Weights of a small image classifier.
Model: 6.74M parameters, 32-pixel images, arch swin, norm rmsnorm, activation reglu, patch size [2, 2], depths [3, 6, 6], widths [64, 128, 256].
Training: soap at rate 0.0012, 3500 steps, batches of 64, held-out accuracy 99%.
Rows from block 2, named by matrix and row number. Each number is 200 + 30 x the weight over the matrix's rms, rounded and kept within 0 to 999. All counts start at 0.
# fc2: MLP down (model.blocks.2.mlp.fc2.weight, 64x192), inputs 128-191
fc2.1,245,198,186,179,254,225,189,227,170,196,153,222,182,196,167,178,238,198,110,250,159,209,160,216,183,160,174,230,230,142,191,192,180,190,174,180,200,210,169,192,200,192,189,171,249,174,234,156,241,144,187,185,200,200,205,238,181,185,198,234,209,175,226,187
fc2.2,150,241,224,175,250,194,143,154,188,239,205,209,240,179,214,239,221,216,197,164,178,200,189,183,202,208,215,186,203,213,276,146,169,207,240,218,177,164,245,131,228,263,213,188,171,243,222,207,238,194,238,210,169,221,211,192,226,234,216,195,217,223,224,186
fc2.3,220,156,217,213,170,316,212,237,249,226,196,228,177,229,235,194,172,196,170,210,226,218,206,156,222,238,229,200,227,169,255,239,221,214,255,217,210,249,178,191,234,172,193,183,202,177,204,187,212,174,202,199,247,191,212,208,201,268,200,180,188,254,211,147
fc2.4,212,219,248,172,233,210,186,179,221,139,162,201,218,208,183,194,213,198,178,152,205,215,235,221,170,212,170,169,235,199,161,165,255,189,175,185,232,195,170,171,210,196,202,228,182,209,137,184,198,123,162,238,195,210,198,236,221,200,185,199,159,142,138,216
fc2.5,173,213,146,194,184,189,196,212,177,225,217,221,190,220,253,182,230,187,197,217,211,235,187,188,176,201,217,188,210,210,232,185,183,168,164,241,218,146,163,202,234,207,181,197,232,175,185,258,220,193,229,194,225,193,174,147,233,196,199,198,208,198,193,189
fc2.6,219,194,222,183,215,176,202,236,221,190,182,151,251,269,219,243,236,212,177,207,184,322,180,201,188,177,226,119,199,192,208,222,168,171,200,269,166,213,185,202,194,249,192,190,213,211,231,195,203,199,184,195,210,180,204,186,226,227,208,173,161,254,178,219
fc2.7,211,199,182,171,200,183,184,167,175,214,174,183,173,221,198,213,196,195,270,296,148,250,207,228,209,230,148,186,196,215,251,182,114,184,283,225,185,179,183,195,177,219,202,160,133,206,176,171,218,172,230,208,173,244,173,211,146,181,179,225,165,244,186,186
fc2.8,219,215,209,218,159,227,156,205,251,192,183,202,250,210,225,188,214,197,268,240,154,182,222,227,202,191,241,212,239,239,197,171,194,173,164,156,189,160,227,186,179,209,174,203,225,246,209,203,209,192,235,222,233,215,239,281,212,206,181,242,211,151,166,124
fc2.9,229,213,288,191,202,236,168,214,143,183,220,203,212,227,197,169,229,226,171,217,173,202,189,156,196,199,192,212,136,231,194,222,161,211,159,243,205,226,159,191,211,198,192,231,228,203,227,218,238,171,222,218,248,167,220,195,197,137,206,221,173,225,169,236
fc2.10,208,184,199,154,238,204,177,186,231,184,179,203,227,206,179,220,212,214,167,171,192,177,212,189,196,129,216,229,186,194,220,218,221,196,197,227,176,160,197,166,196,231,277,255,158,172,178,203,237,163,197,181,177,202,217,226,221,179,170,180,183,211,220,231
fc2.11,194,238,226,181,127,286,192,164,230,224,158,222,168,233,180,189,177,156,224,216,238,219,212,182,216,158,236,200,232,181,217,199,239,186,234,177,172,189,210,285,156,190,199,144,183,242,133,189,193,227,205,198,200,230,184,188,226,180,230,186,179,192,228,168
fc2.12,221,218,267,125,242,217,210,223,167,195,243,202,214,172,205,186,200,232,171,237,232,236,207,233,195,243,177,214,213,180,182,193,197,185,170,221,233,212,179,189,149,220,160,281,181,229,191,225,214,222,182,216,267,168,203,176,181,257,222,171,221,145,128,194
fc2.13,187,208,180,209,182,170,220,226,124,149,226,238,250,203,177,126,207,177,202,218,256,183,210,175,169,182,186,201,171,216,190,172,189,223,201,239,222,217,197,193,186,154,173,214,186,203,166,236,161,213,223,199,227,220,190,199,157,223,188,198,177,190,203,184
fc2.14,235,177,229,183,207,207,205,202,226,255,203,214,241,194,203,229,242,209,203,236,162,182,193,185,175,168,192,248,180,159,206,231,172,200,225,161,227,190,207,190,204,272,255,192,206,207,201,198,230,191,248,254,188,228,230,198,209,216,212,173,209,206,187,203
fc2.15,180,229,293,246,185,227,182,154,202,221,251,249,141,193,205,255,259,171,169,187,222,198,210,144,162,189,203,203,194,169,220,175,217,173,189,210,205,197,257,238,191,230,197,177,207,224,200,172,272,214,203,206,189,237,186,156,215,222,241,233,207,194,208,132
fc2.16,216,168,192,183,224,227,203,183,148,200,203,239,174,189,236,214,186,224,186,197,218,165,199,161,166,189,252,185,250,205,235,197,127,222,202,196,251,169,202,207,172,236,216,193,221,205,190,221,198,219,235,138,139,215,194,183,170,185,220,188,191,184,172,214
fc2.17,194,225,213,192,179,217,204,227,205,194,233,251,153,153,186,152,212,215,190,230,198,226,185,156,172,190,187,176,205,220,177,257,232,196,222,245,210,176,232,181,223,161,211,138,201,232,197,204,199,201,190,180,217,182,164,228,246,151,194,179,202,215,149,180
fc2.18,146,213,226,179,235,174,167,194,233,194,181,236,183,186,181,238,184,171,217,181,172,190,276,164,110,186,223,177,205,208,187,168,197,175,174,195,221,199,291,182,234,209,190,216,185,216,197,221,176,191,231,214,210,224,187,252,145,126,170,209,206,218,202,270
fc2.19,197,215,142,150,246,199,188,129,210,168,210,178,222,237,203,214,189,202,194,231,200,192,205,146,209,158,174,219,221,175,237,217,191,222,192,190,166,171,158,203,151,229,229,188,216,187,200,203,155,245,228,170,211,202,257,184,183,220,186,215,215,227,212,226
fc2.20,204,165,227,196,161,214,210,174,208,203,246,199,216,188,183,195,205,257,263,164,206,248,166,165,163,219,151,193,155,215,230,193,149,187,201,241,194,226,218,235,255,214,211,141,213,198,166,172,215,204,176,162,224,210,215,199,176,221,182,218,249,232,218,174
fc2.21,229,233,215,169,184,235,216,241,172,203,189,225,204,179,173,214,187,217,181,195,230,208,204,206,196,188,193,252,176,215,202,202,238,213,228,238,193,190,249,192,197,221,171,195,224,218,212,168,224,189,216,151,188,222,198,169,188,184,160,204,209,184,217,176
fc2.22,162,181,234,240,233,182,185,183,211,160,182,161,230,257,231,218,247,201,234,185,166,219,151,237,201,199,229,128,225,165,254,173,217,223,213,197,202,196,209,138,226,212,172,182,190,187,220,161,162,197,245,211,222,224,187,230,213,238,199,213,207,199,178,191
fc2.23,157,209,195,176,217,156,185,249,216,206,148,212,174,174,215,242,183,169,177,195,230,166,219,196,243,195,144,162,154,214,196,221,200,169,188,184,172,223,171,212,194,206,190,210,213,187,204,159,235,180,228,206,194,181,203,203,187,208,198,175,180,219,234,232
fc2.24,159,196,151,185,214,166,235,197,238,146,206,255,207,195,197,170,224,227,168,222,198,173,201,248,166,181,183,213,194,131,235,167,161,176,177,249,220,188,219,146,186,163,209,211,162,215,231,172,208,214,197,243,196,191,231,193,199,178,155,242,204,167,275,209
fc2.25,220,211,173,255,145,148,216,218,184,194,210,228,205,246,255,183,155,192,257,206,254,171,234,165,217,183,176,183,196,212,187,219,195,210,203,211,218,188,203,241,188,170,219,223,196,220,186,169,216,139,199,215,179,207,170,209,198,190,266,144,214,153,218,251
fc2.26,247,157,222,253,242,210,222,236,169,159,188,184,240,145,197,214,159,227,234,193,193,165,236,202,214,217,221,230,201,248,171,186,198,199,211,262,212,174,210,217,185,218,227,211,220,216,149,195,236,227,206,193,231,248,209,259,206,190,222,199,186,274,157,203
fc2.27,200,178,175,182,165,282,154,199,196,241,158,164,199,148,214,216,179,163,226,184,187,184,188,168,224,195,197,207,225,186,183,275,255,204,221,199,223,235,240,256,204,186,180,140,206,200,161,180,173,218,225,163,204,191,191,146,204,217,235,180,162,216,204,138
fc2.28,179,236,212,176,213,251,170,178,245,202,171,218,253,147,160,217,261,172,213,181,217,220,189,181,192,172,246,222,211,198,200,209,221,215,127,232,204,184,231,221,218,231,210,217,210,242,209,238,190,240,214,183,178,228,237,252,216,218,214,186,201,219,212,179
fc2.29,222,153,187,228,198,227,213,204,209,299,223,178,152,197,185,199,165,243,192,186,151,230,278,212,201,185,202,252,245,139,189,250,182,195,254,216,195,233,222,282,164,181,211,203,139,153,188,148,214,170,210,171,233,141,187,156,221,222,202,224,182,241,152,155
fc2.30,143,248,184,211,184,159,197,295,257,218,249,232,242,263,224,158,278,231,159,162,149,215,166,192,188,166,184,123,210,202,116,207,147,174,182,193,195,196,221,121,136,244,180,216,236,200,210,230,217,164,194,247,196,233,247,169,233,206,200,171,220,210,189,254
fc2.31,194,238,232,258,193,262,209,186,195,240,285,174,182,169,187,201,158,224,186,240,195,221,214,204,215,245,210,250,188,180,207,201,195,198,207,230,247,193,211,205,155,239,220,217,221,211,214,249,202,167,199,215,170,162,150,158,187,207,176,165,182,232,217,201
fc2.32,218,175,180,253,202,232,187,207,200,200,156,177,198,210,220,220,206,201,192,225,240,260,184,118,197,134,200,227,206,241,192,236,225,237,244,197,258,166,234,243,208,236,165,198,236,252,136,209,193,229,262,168,202,196,132,198,198,259,212,200,135,200,183,173
fc2.33,199,181,131,190,201,208,201,198,157,199,210,176,168,232,181,173,214,189,193,198,191,181,201,171,183,187,201,158,207,179,206,182,192,156,190,164,173,188,239,163,218,208,197,177,181,217,186,191,159,187,231,179,283,164,225,221,191,263,181,206,193,155,152,232
fc2.34,191,208,245,261,170,208,205,206,184,141,159,207,193,215,205,204,220,179,125,152,238,168,223,179,169,215,183,140,239,214,149,180,225,181,180,172,196,181,256,240,250,194,198,184,166,218,203,226,227,202,210,182,229,155,192,137,217,199,215,160,125,143,249,217
fc2.35,251,242,182,155,153,186,252,225,162,222,172,166,209,215,180,211,158,196,210,165,223,240,181,191,264,190,195,168,206,201,226,198,250,218,222,227,205,179,185,195,198,202,221,196,175,187,144,212,132,155,197,184,199,234,149,188,198,229,206,189,183,221,206,135
fc2.36,232,213,160,217,244,224,203,226,167,258,179,185,226,174,183,227,184,198,229,230,196,206,151,268,242,189,209,267,217,157,216,204,215,211,174,209,188,175,190,205,227,155,229,209,182,199,214,238,233,182,206,174,200,88,231,169,181,229,290,221,172,240,227,223
fc2.37,241,213,235,152,182,270,196,188,167,217,185,157,210,205,223,255,204,203,225,183,166,179,154,190,195,189,209,177,183,155,172,213,195,187,180,185,228,215,156,168,222,223,240,179,251,213,196,185,184,176,166,228,248,236,218,174,262,253,208,215,240,141,227,220
fc2.38,179,238,183,128,158,190,171,178,194,216,254,186,172,161,185,230,197,190,242,228,185,210,175,193,211,269,199,251,209,204,235,228,231,195,205,188,234,155,199,234,208,260,163,173,274,160,217,233,214,219,183,176,181,186,203,236,190,194,195,239,215,207,233,184
fc2.39,142,201,197,166,195,192,215,180,223,153,198,232,246,131,209,226,174,214,208,251,194,212,113,201,213,211,209,184,207,206,219,244,230,210,191,227,232,200,264,183,192,211,226,169,252,186,190,204,182,157,166,190,177,206,234,248,164,210,237,252,238,215,144,219
fc2.40,198,210,207,259,145,206,228,195,185,233,203,155,148,216,129,196,163,177,208,213,169,239,214,191,238,126,221,238,147,160,170,234,178,221,179,143,223,216,212,257,142,240,219,124,195,185,147,157,195,244,208,237,206,205,132,194,184,155,189,223,151,188,235,191
fc2.41,194,190,167,215,235,187,197,235,229,191,185,200,206,177,228,192,227,165,228,230,214,186,169,233,147,196,200,234,208,249,225,182,180,201,202,197,224,255,247,198,200,174,229,215,278,213,165,203,228,191,218,177,222,183,176,203,190,165,241,179,217,200,202,223
fc2.42,180,150,182,190,171,202,200,202,217,232,174,227,211,197,167,156,177,207,225,182,180,213,145,205,199,160,204,143,207,184,210,166,175,222,188,261,198,190,182,223,235,265,195,203,159,189,203,194,247,184,208,201,222,195,176,224,226,168,189,187,208,160,219,228
fc2.43,158,204,178,144,136,165,189,230,193,154,257,183,195,283,183,181,176,166,206,174,219,211,165,178,155,257,200,167,198,192,156,244,205,240,168,210,183,277,178,207,202,188,160,147,179,169,191,194,202,192,222,152,188,220,237,177,267,215,195,219,191,244,217,215
fc2.44,191,197,233,272,185,207,205,218,221,205,238,236,126,161,189,180,252,194,199,194,191,218,253,214,182,187,184,217,200,199,168,189,201,243,174,266,177,148,188,185,170,214,242,230,236,204,182,190,207,203,161,250,219,213,198,202,217,216,245,218,177,177,140,206
fc2.45,197,205,238,170,140,160,201,200,218,178,193,241,238,235,186,187,200,191,181,180,172,172,178,163,167,158,186,167,186,257,153,232,248,239,157,169,201,272,179,178,225,183,245,298,238,252,237,236,204,196,239,220,205,180,222,268,174,186,243,202,184,224,195,209
fc2.46,161,169,174,249,176,250,187,195,210,251,190,162,209,180,201,237,153,151,188,199,182,243,254,243,254,226,167,199,174,198,298,238,195,242,180,171,202,164,237,238,237,183,205,249,208,207,147,173,190,204,186,245,173,214,197,162,172,183,167,188,157,157,215,194
fc2.47,200,231,197,206,209,239,242,169,216,207,161,226,159,277,187,153,145,219,168,218,227,175,153,163,272,243,216,207,171,128,159,214,212,208,225,181,201,173,221,241,121,220,210,188,219,209,199,197,166,221,229,187,163,209,159,218,202,197,200,210,268,186,243,191
fc2.48,202,184,200,233,248,199,237,226,221,152,213,214,221,209,184,203,221,178,188,228,202,188,236,197,148,161,231,205,224,231,195,195,166,215,179,223,263,200,216,175,177,167,171,213,153,211,226,160,197,207,194,227,142,147,225,185,191,169,142,233,187,227,149,188
fc2.49,155,152,186,187,163,193,184,131,200,192,178,164,177,236,172,166,227,188,162,199,203,250,205,171,217,207,236,253,231,137,218,196,229,205,204,147,210,150,175,223,198,202,257,195,200,237,155,217,224,199,182,167,198,196,194,255,198,202,241,161,187,167,176,193
fc2.50,183,240,194,222,219,175,174,165,243,216,205,201,180,198,242,213,161,150,251,224,228,214,221,204,221,162,201,171,177,245,183,225,236,176,197,204,166,159,234,205,172,246,168,138,213,170,178,175,210,225,186,216,221,201,183,185,221,248,169,144,210,191,219,219